Rows from block 5, named by matrix and row number. Rows with one number belong to one channel. Each number is 128 + 24 x the weight over its row's rms, rounded and kept within 0 to 255. All counts start at 0. After the name is the row's rms in percent of the matrix's.
# sq0: squeeze pointwise conv (model.blocks.5.sq.0.weight, 40x96x1x1), inputs 0-47
# e10: expand pointwise conv (model.blocks.5.e1.0.weight, 80x40x1x1, transposed), outputs 0-39
# e30: expand 3x3 conv (model.blocks.5.e3.0.weight, 80x40x3x3, transposed), outputs 0-5, a 3x3 kernel for each
sq0.10 089 [128  79 142 153 133 114 117 118 108 136 106 139 149  95 131  97 120 169 120 148 105 132 132  69  90 154 131  81  84 141  78 132 137 102 113 134 119 131  97  99 137 155 121 151 113 128 122 134]
sq0.11 092 [110  97 146 142 124 172  91 105 109 140 121 115  99 108 114 126 156 100 137 135 157 141 122  96  90 119 123  94  84 107  94 126  92 124 136 127 136 131 115 119 112 141 144 131 140 143 129  78]
sq0.12 091 [137 110 145 156 113  89 129 139 116 147 119  60 115 129 118 121 147 122  99 122 103 123  97 116 132 119  91 101 121 103  98 111 148 127 125 123 162 100 103 123 105 141 139 144 127 100 157 128]
sq0.13 134 [144 160 102 145 114 155 103 141 151  89 160 133 147 156 132 143 141 102 129 100 116  88 102 167 161 131 129 148 163 110 155 112 148  94 127 153 113 144 144 152 136  94 104 136 152 135 120 155]
sq0.14 087 [105 118 131 159 120 118 128 156 112 121 109 124 105 116 122 139 143 139  94 119 144 158 119 134 120 125 112  90 133 128 135 121 132 126 128 112 122 103 103 123  82 140 149 135 143 150 126 119]
sq0.15 093 [132 117 129 133 108 117 150 148 119 164 112 145 113 111  96 125 116 147 132 129 135 125 140 132 111 121 137 113 123 102 124 106 144  87 124 114 116 144 147 134 125 123 119 123 132 145 126  79]
sq0.16 078 [157 118 122 119 132 128 146 130 121 118 136 164 150  90 147 119 112 149 142 132  91 111 161  77  88 130 153 137  80 164  92 181 119 122 138 116 119 140 116 101 171 145  68  95  95 146 123 142]
sq0.17 100 [130 110 119 150 130 108 135 108 106 141 111 142 112 127 122 128 139 138 111 139 145 135 133 122 138 135 114 130 135 137 116 138 114 125 103 116 162  98 106 140 109 130 151 112 117  97 121 121]
sq0.18 107 [102 133 130 143 122 155 116 140 118  95 128 146  93 191 110 135 130 137 103 101 172 152 149 144 159  95 123 115 132 119 146 112 146 133  93 125 103 143 155 122 116 141 160 109 154 182  88 121]
sq0.19 096 [130 117 133 163 125 146 117 100 140 167 147  84  90  88 117 141 160 110 125 163 112 144 101 106 118 120  98 119 115 116 110 119 132 134 138 128 121 113 108 130  81 117 165 139 136 102 148 108]
e10.10 129 [193 135  90 151 107 107 136 118 123 128  96 110 125 121 124 122 103 131  64 160 124 130  73 149 126 101 138 168 126 131 130 125 103 107 154 135 131 150  89 153]
e10.11 102 [ 76 111 119 107 131 109 114  90  93 123 121  95  73 119 151 161 138 134 141 123 138 117 136 118 128 107 137 117 118 121 106 154 104 112 143 175 146 124 136 159]
e10.12 100 [101 128 144 105 132 145 133  88 115 115 142 109 232 162 167 122 149 128 131 140 144 133 121 110 134 146 115 117 112 120 126 105 130 118 108 123 115 144 123 110]
e10.13 101 [105 118 175 170 123 133 106 126 130  94 136 151 157 160 123 116 161 104 114 115 113  78 118 139 108 172 108 120  96 122 119 113 156  94 138  99  78 115 143 101]
e10.14 102 [ 79 111 131 159 124 121 103 151 159 138 141 141  85 117 125 133 133 137 110  97 102  89 167 119 120 164  92 102 137 160 105 139 147 152 118  99  99 136 144 162]
e10.15 094 [111 121 123 133 185 117 128 126 133 122 108 143  63 108 133  89 136 112 117 106 138 117 112 126 166 135 103 151 102 105 134 116 147 162  46 103 138 102 107 115]
e10.16 136 [155 155 109 108 110  93 117 110 105 152 111 138  75  85 138  96  62 130 105 126 117 148 105 127 118 102 105 147 151 110 111 156 125 137 152 117 170 125  94 129]
e10.17 082 [112 119 122  87 130 108 128 113  69 121 114 121 159 117 123 182 160 139 117 125 103 124 157 178 136 145 130 162 110 113 126 142 114 120 126 133 117 159 145 108]
e10.18 094 [106 131 159 171 110 155 122 176 178 110 142 155 161 133 121 150 144 129 120 138 122 102 157 122 110 174 107 125 140 149 129 117 104 114 156 106  75 142 164 101]
e10.19 099 [126 114 145 100 114  96 134  94  89 115 115 108 185 155 140 116 107 123 113 141 108 165 125 117 107 103 145 114 132  94 142 114  59 140 124 141 126 140 145 130]
e30.10 104 [101 131 107 107 144  98 108 123  93 115 110 126 140 130 155 141  94 110 114 132 119 138 167 139 112 103  98 114 117 118 109 123 116 136 139 150  87 121 118 127 162 122 120 126 107 128 152 102 134 164 113 132 139 130]
e30.11 110 [121 120 106 103 150 151 130 185 149 124 130 132 165 131 145 126 148 119  97 143 132  96 141 143 126 166 138 143 139 155 129 136 169 143 135 165 146 135 159  91 111 124  95 134 144 115 123 119 109 146 104 103  85  70]
e30.12 116 [143 118 151 176 103  93 156 113 111 140 140 140 137 127 114 176 121 116 132 146 133 140 161 107 124 144 117 135 128  98 132 176 148 108 152 124 147 147 168 142 138 137 148 120 101 148 167 170 177 131 148 153 179 128]
e30.13 053 [122 119 129 106 108 118 120 127 116 108  99  95 106  92 104 110 116 103 126 120 110 113 114 101 110 118 122  96  81  81  81  78  92  85  84  79 125 112 124 120 122 114 121 107 128 126 124 121 126 124 127 119 133 120]
e30.14 105 [ 94 118 113  81 102 122 119 138 123 136 130  91 128 121 119 140 100 112 102 114 130 159 147 123 107 123 107  94  86  78 129 137 112 155 192 176 133 138 133 118 125 147 143 154 120 123 154 124 117 140  96 105  85 108]
e30.15 105 [125  71 133 113 115 147 105 140 129 118 102 146 139  90  94 125 107 106 139 138 127 120 113 131 148 139 118 143 164 129 128 145 120 101  81  93 174 183 148 129 153 124 143 167 157 148 111 117 122 128 126 133 191 181]
e30.16 101 [123 125 120 139  84 126 112 106 102 130 137 134 110  75 160 140 121 100 144 108 134 148 139 140 138 106 121  99 108 116 109 130 107 112 123 117  96 112 109 152 149 165 168 125 142  96 111  95 113 115 106 104 131  90]
e30.17 122 [142 140 111 134 142  79 117 130 105 113  73 147 141 116 120 126 150 109 118 123  99 152 100 125 138 137 130 130 174 145 121 147 145 102 105 115 121 143 170 110 133 126 123 113  91  88 104 113 121 147  82 146 151  90]
e30.18 079 [143 150 159  92 138 147 151 143 159 101 155 170  87 119 135 159 145 177 114 119 118 151  90 159 132 129 123 106  99  57 107 130 105 141 159  94 142 102 125 133  76 100 117  61  91 110  55  84  96 114  94 119  99 129]
e30.19 110 [171  88 145 109 109 161 135 153 172 161 113 176 131  87 135 147 111 122 132 166 158 125 118 148 132 153 119 133 167 151 144 168 157 125 139 134 120 126 139 118 122 131 108  93 147 141 163 122 128 152 131  95 152 119]